Weights of a small contrastive audio-text model: encoder norm batchnorm.
Rows from block 10 of the audio encoder of a small contrastive audio-text model, named by matrix and row number. Rows with one number belong to one channel. Each number is 128 + 32 x the weight over its row's rms, rounded and kept within 0 to 255. All counts start at 0. After the name is the row's rms in percent of the matrix's.
After each channel's rows are labels from the 100 clips, of 14976, where the channel reaches its highest value: "strongest on" is what is common among them. Only what is clearly more common there than usual is listed. The data: single notes of 20 synthesised instruments. In brackets: how many of the 100, against the usual share in percent.
# convs1: grouped (15 groups) 3x3 conv (encoder.blocks.10.convs.1.weight, 240x16x3x3), inputs within the group 0-15, a 3x3 kernel for each
# convs2: expand pointwise conv (encoder.blocks.10.convs.2.weight, 240x240x1x1, transposed), outputs 0-239

convs1.22 110 [141 186 118 133 119 101 130  74 147 166 131 136 145 144 148 112 111 135 148  84 133  93 105  96 104 114 114  84 113  99 106 126 125 152 155 154 129 119  89 106 116  58 190 199 203 108  97  89 144 101 130  99 125 125 114  57  94 155  95 139 177 149 128  83 125 158  78 101 114 115 145 125  98 164 150 124  98 151 142 149  83 147 150 130  96  68  89 105  87 127 179  99 103 114 120 134 174  86 149 125 135  91 146  90  95 133 133 101 135 116 104 118 112  99  92 103 143 153 173 171 125 118 147  85 111  77  63  61  66 157 129 151 161 153 140 194 198 181 141 141 152  86  85  60]
convs2.22 113 [ 89  89 116 140 138 143 163 232 112 111 173 130 132  75 115 112  86 125 103  77 140 111  55 194 163  87  83 122 105 124 124 131 165  85  98 158 123 116 130 148 146 180 149 155 184 112 119  89 136 144 163 201  73 122 106 105 127 128 123 119 128  78 131 120 151 171 166 101 151 163 196 190 137  49 119  73 134 169 147 131 123 161 159 128  80 168 167 144 108 131  89 160 127 125 101  75 192 165 178  88 127 152 115  97 149  83  76 137 131  76 139 106 145 127 119 116  65 125 128 123 138 150  78 130  90 134 166 152 112 109 101 164 177 156 116 138 145  83 108 150 146  83 100 105 155 126 167 122 121 148 111 137 169 162 121 174 119 155 167  91 106 104 133 165 159  92 143 133 113  60 132  72 183 113 141 102 120 154  66 106 131 166 173  87 139 153  92 162  99 143 111 135  99 210 158 160  71 170 169 155 144 154 116 135  68 118 129 128 123 154  85  98 125 120 118 156 147 166 112 166 104 145 119 149  96 149 137 144  90 121 108 168 148  98  72 130 121 146 116  52]
strongest on: decaying tone (83 vs 39.7); electric piano-like (38 vs 4.8)

convs1.233 098 [ 76 136 127 124 109 200 152 127 142  92  73 118 142 142 136 162 163 153 103 119 195 172 102 213 121 112 190 109 113 121  94 144 123  95 151  71  76  78  72 128 111 119 136 175 156 160 106 153 187  97  74 206 146 120  72 134  98 161 111 136 126 167 109 107  75  97 104 103 171 145 102  69 124 139 102 144 128 136  74 112 149 176 165 113  97 144 101  90 112  77 125 124 127 152 134 123 106 129 107 103 182 133  81 157  98 116 140 153 104 141 132 126 139  85  79 117 113  95 124 104 105 113 174 153 122 194  95 124 155 100  80 141 185 135 140 159 152 151 167 140 100 178  97  95]
convs2.233 113 [ 54 110 127 131  92 185 143  90 156  71 132 180 114 157 127 124  78 115 103 127  91 131  99 105 113 155 135  97 186 142  91 114 146 107 107 137 110  65 122 135 122 131 116 108  74 151 104 103  70 111  97 103 108 131 105 128 150 130 122 146 148  93 143  68  98 100 123 125 103 171 134 134  94 188 106 106 101 115  80  65 181  85 105  75 162 157 101 202  91 147 121 118 120  62  92 153 154 141 133 107 150 177 134  97 132 114 112  84 109 204  91  84 162  89 135 139 152 164  59  75 182 103 112  93 110 151 114 124 150 143  89 115 115 153 133 214 130 103 127 126 108 122  86 186  89 146 109 100 129 150 184  85 101  43 152 136 125  58 101  99 146 140 118  85 115 156 115 147 113  52 154 134 109 156 147 163 124  95  93 111 180  89 133 127  93  93 133 117 105 120 119 183  86 121 131 134  98 121  63 108 173 104 129 163 102  95 110  87 102 136 176 200 152  55 128  71 128 110 151 138 105 135 119  89 109 135  90 146 131 106 156  94 105  97 159 131 109 113 115  83]
strongest on: short note (68 vs 36.5); sine tone (46 vs 5.2)

convs1.1 101 [108  95 158  70 109 120  80 135 157 156  89 131 153 141 129  97 108 189  25 170 160 111 159 199  98 137 196  84  84 147  96 112 175 161 106 127 124 110 151  96 102 162  92 135 102 115 102 155  78  85 100 132 146 136 104  97 155 152 113 110  83 163 161 149 176 111 169 132 116  93 146 143  89 187  95  67 146 152  93 133  77 106 121 106 145 121 130 157 128 134 168  80 131 111 102 162 103 143 134 101 103 145  90 153 151  79 106 146 138 147 137  84 135 134 101 122 120 150 156 116 160  81 100 140 135 134 183 140  57 162  97 105 109 114 167  70 188 142  78 169 138  98 162 167]
convs2.1 111 [141 106 149 213 109 133 157 184 119 159 116 154 129  51 131 112 129  93  68  88 213 133 107  82  97 112 143 125 159  79 116  74 188 125  42  92 112 105  96 133 110 151 105 172 142 156 105 147 104 114 113 157  95 140 165 144 168 103 138 176 127  46 178 110 101 161 153  94 120  98  82 170 102 163 127 120 171 159  86 140 145 135  92  87 149  93 122  78 111 111  91 129 110 112 118  90 169 189 153 126 110 158 110 121  60 114  86 175 127 114 126 120 135 112  84 119 148  79 108 106 181 128 136  85 163 145  95 158  96 139 148 111 141 183 165 140 116 114 186 150 168  96 101 119 142 123 162 131  66  97 162 140 137  99 163 203 106 111 165 129 125 168 138  92 105 110 125 166 100 106 136 109 154 157 118 125 198 157  75 184 125 103 199 111  93 130 156 159 123 153 136 119 154 130 137 150 115  98  79 139 154 115  81 197 142 122 116  87 137 141  72 137  49 105 104 143  85 169 110 119 129 123 139 123  98 158 129 149 110  68 155 105  75 167 104 119 140 116 138  95]
strongest on: decaying tone (81 vs 39.7); text has "piano" (25 vs 9.8)

convs1.192 099 [142 144 154 137 139 129  94 133  77 162 164 167 166 141 131 120  98 182 108 102 156  96 135 165 178 129 159 167 112 116 184 133 103 130 137 129 156 152 121  99 106 119  77  70  94 137  82 167 159 171 198 105  65  86 148 147 123 130  90 144 132 128  97  95 110 103 181 156 138 159 130  78 135 121 149 113 141 210 160  85 129 107 142 115 176 115  83 131 122 122 147 141  98 134 177  74 175 118  49 138 162 134 147  90  97  95 146 145  88 120 102 130 115 113  78  84 142 176 165 182 135 119 171 112  64  93 102 151 131  91 139 182 100  77 150 151 131 125 100  95  89  81 131  59]
convs2.192 096 [153  93 127  76 102 126 112 174 124  81 176 138 164 160 124 117 129 128 125 150 141 116 164 144  48 129 208 179 108 122 128 126 166 123 162 109 105 109 123 143 131 148 124 110 116  67 183 135 106  81 139 100  77 156 145 187 105 120 118 116  70 149 106 157 144 106 159 145  98  90 205  96 179 129 153 143 161 110 114 104  97 125 155  89 103 103 110 118 135 135 168 154 123 157  48 161 124 117 126 194 165  76 127 119 140 119 182 168 151 151 122 135  94 118 128 120 107 123 147 116 134 118 115 106 130  89 112 111 162 185 111 160 122 133 111 123 173 106 123 160 125  62  87 163 132 166 171 146 203  95 170 158 160 140 131 121 107 127 124 157 108 106 156 108 132 131 150 131 118 162  70 195  94 129  54 152 136  90 152  42 190 151  44 138 105 118 137 122 163 179 196 146  86 129 105  70 130 128 105 158 120 154 114 106  67 161  92 121 167  96  95  79 143 171 134 129 150 154 187 111 171 180  82  86 136  92 113 117 137 127 187 186 157 128 139  80 126 118  84 114]
strongest on: decaying tone (66 vs 39.7); short note (65 vs 36.5)

convs1.21 096 [112  68 156 109 112 139  84  77 170 126 164 126  70 111  74 140 117 119 118 151 124 128 129 124  59 128 108 114 169 142 134  99 106 125 121 136 118 114 157 184 143 142 176 143  92 150  91 170 160  73 109  82 132  73 101  77  78 112 148 170 132 110 126 150 137 147  61  89 155  62 109 128 152 108 102 110 164 139 132  95  64 104 166 146 105 115  66 136 127  92  96 118 110  72 103 147 123 117 170 112 138  98 101 131  56  68  82  75 119 147 111 151 141 136 125 159 158 140 133 109 113 108  94 104 104 121 106  81  91  81 141 139 102 138 170 119  45  65 203 133 106 124  91  91]
convs2.21 086 [147  80 143  58 133 143 160 131 116 175 168 186 103 129 129 154 100 185 108 179 158 140 158 164  80 145  69 103 175 168 154 157 179 128 115  95 122  76 163 141 155 157 145 109 114 110 134  95 142 131 152 122 114 107 178  70  90 106 114 153 151 124  71 118 154 172 156  94 117  96 128 121 190 131 175 197 163 143  97 136 155  94 151 106  84 175 148 132 151 131 132 141 150  92 173 124 180 146  92 152 108  74 154 130 111 121 121 136 191 112 109 178 177  65 123 163 159 200  62  83  99 155 181 126 125 174 134 166 152 179 125 129 161 176  88 130  94 135 104 120 141 145 121 132 125 128 159 110 200  73 108  83 145 104 130  81 110 152 125 118  84 138 108 110  72  87 184 145 138 116 130 154 174 106 123 116 203 105 104 110 120 152 212 122 117 169 156 169 104 129 144 162 131 213 144  86  92 110 152 112 118  62 138 122 109 116 174 143 132 181 145 158 139 101 127 160  99 125 166 161 156 157 120 185 111 137 137  91  96 161 118 150 118 174 123  99 160 135 111 139]
strongest on: decaying tone (95 vs 39.7); octave 3 (47 vs 21.3); harpsichord-like (37 vs 5.2)

convs1.208 097 [116 108 122  88 148 165 137 175 152  96 158 111 150 126  86 149 125 145 128 104 107 150 106 158 171 122 162 166 158 172 108 174 120  47  87 127 137 153 136  96  94 129 180 130 147 184 170 113 135 114 137 167 159 121 218 173 105 115  90  68 110 118 126 172 125 146 102 147  85 109 102 114 155 197 155 101 109 135 151  89 141 156 190 168 123 102 118 133 193 175 128  74 142 146 146 166 111 117 116 155 170 121 102 143  93  93 112 174 144 150  96 118 172 122 149 171 136 164 119 139 125 114  69 146 114 157  82 163 126 151 153 133 117  61  97 159 142  63 147  83  61 175 152  74]
convs2.208 100 [120 178 168  86 143 166 141 119 153 147  87 118 167 164 146 136  87 139 149 139 104 183 118 110 180 158 184 139 125 128  66 181 119 175 148  98 160 141 137 161 163 105 146 102 157 197 137 147 173 159 115  95 167  96 139 124  86 121 148 125 117  58 174  94 143 143 110 127 135 105  78  75 131 166 173 101 135 111 176  91 108  91 172 160 143 117 124 108 142 124  89  73 117 145 139  85 131  89 147 174 127 117 133  99 129 123 162  72 171 125 182 120  68 118 117 113 200 141 111 154 119 129 164  89 138 132  89 128 168 171 194 142 130 130 196 117 111 154 101 144 107 162 148  84  91  81 126 155 181 192 223 163  93 157 165 160 151 140 157 166 127  49 123 106 109 176 118 110 130 156 140 121  97  84 111  74 117  87 125 126 114 157 149  70  91 179 166  81 114 148 119 173 100 164 102 175 183 109 172 132 181  94 120 144 156 168 150 148 124 114 136 135 140 161 113 164 132 143 116 139 133 107 148 134 112 108 167  96 148 155 138 177  76 153 173 134 183 170  90 104]
strongest on: short note (85 vs 36.5); F (28 vs 8.6); note: F4 (25 vs 2.1)

convs1.176 097 [143  94 104 124 109 162 109 128 122  59  90 178  77 123 169 129 153 141 117 141 184  99 160 130  98 132 157 155 175 200 126 135 118 143 153 167 150 132 135 144 136 155 119 168 201 230 162 142 124 118  77 101  82 134  67 164 138 113 141 120 138 146 151  98 133 129 135 157 153  69 101 101  93 137 141 138  88  79  74 101 127 170 173 185 121  94  67 136 129 143  78 101 121  43 136 169 104  98 101 128 101  90 101 156 145  95 156  92 128 183 149 113 157 140 158 122 122 127 123 134  99 113 130 172 156 168 152 155 126 119  91 164  77  97  80 135  79 101 104 142  70 126 104 153]
convs2.176 096 [100  96 106 139 134 185 154 125 119  99 107 121 121 162 160 152  92  98  62 159 169 136 139 114 130  94 116 105 121  86  84  87 132 120 141 150 147  78 159 144  81 106 108 174 136 155 124 146 117 123  96 174 123 124 108 115 104 114 157  83 148  83 123 137 114 100  75 112 161 167 110 130 119 133 136 165 130 105 103 103 121 144  82  90 192 168 100 178 130 203 176 191  84 133  90 153 179 192 179 119 200 142 122 160 170 158 116 125 159 182 136  64 122 152  98 141 104 122 100  88 181 183 198 108 151 102 155 152 154 111  62 169  85 153 161 108 127 128 110 140 167  63 128 109 117  95 191  86 122  86 132 108 149  80  96 142  91 123 121  76 137  92 115  80 153 120 104 108 156 151  97  94  99 169 125 192 164  89 151 159 119 118 146 160  76 111 114 109 150 141 104 121 185 107 167 168  95 149 141 169 161 146 143 148 120 126 116 115 156 137 100 104 173  67 128 104 187 135 126 121 178 173  88  71 178  83 110 136 158  85 139 162 104  92 170  82 180 137 125 113]
strongest on: short note (95 vs 36.5); C# (28 vs 8)

convs1.121 096 [112 101 111 153 138 168 130  79  77 107  99 121 197 143 124 158 178 120 168 149 147 120 118  94 174 169 151 186 120 161 157 130 148 151 138 110 121  69 113 133  84  78 105 158 109 130 192 162 172 154 113 135 118 135  71 110 141 142 106 117 197 189 149 118 104  70 116  98 113 116 170 139 110  82 131  97 124 159 103  83  71 150  82 102 124 145 100 147 150 173 131 118 156  95 100 144  90 103 102 166 186 173  89 137 101 119 126 121 126 163 121 146 135 140 157 112 142 172 187 154  85 116  68 116 177 102 191 145 103 170 156  77 178 140  52  96 148 157 140 140 136 126 187 120]
convs2.121 092 [153 164 106 171 138 119  93  96 116 107  88  99 100 103 115 114 143 125 114 153 128 155  95  46 129 179 107 171 141 114 111 169 129  93 157 139  89  96  97  86 100 126 176 100 115 119 201 134  98 151 115 108  54  87 132 158  89 129  98 101 130  91 150 154 126 171 140 135 116 159  75  72 115 164 141 146 108  98 181 100 158  93 126 139  97  63  60 160 101 111 115 135  97 179 152 116  82 119 134 169 148 128 106  58 149  67 102 129 164 130 152 133 150 148  95 169 116  94  84  74 117 139  98 131 170 161  91 132 115 137 151 138 120  99 137 104  64 144  83 140 160  88 124 161 118  65 147 127 190 121 152  75 117 166 130 146 105 137 122 102  93 142 116  95 140  79 143  81 160 130 167  92  87 147  54 111 113 111 116 100 160 152  89 107 167  66 191 183  81  85 126  78 118 156 146 174 135 101 168  57  95  95 106 136  97 182 124 165 133 117 145 136 133 119 136 143  97 126 148 148 121 149 164 119 168 129  93 149 141 152 147  88  82 127 187 119 158  48  49 134]
strongest on: short note (93 vs 36.5); C# (47 vs 8); note: C#4 (40 vs 2); instrument: trumpet-like (33 vs 5)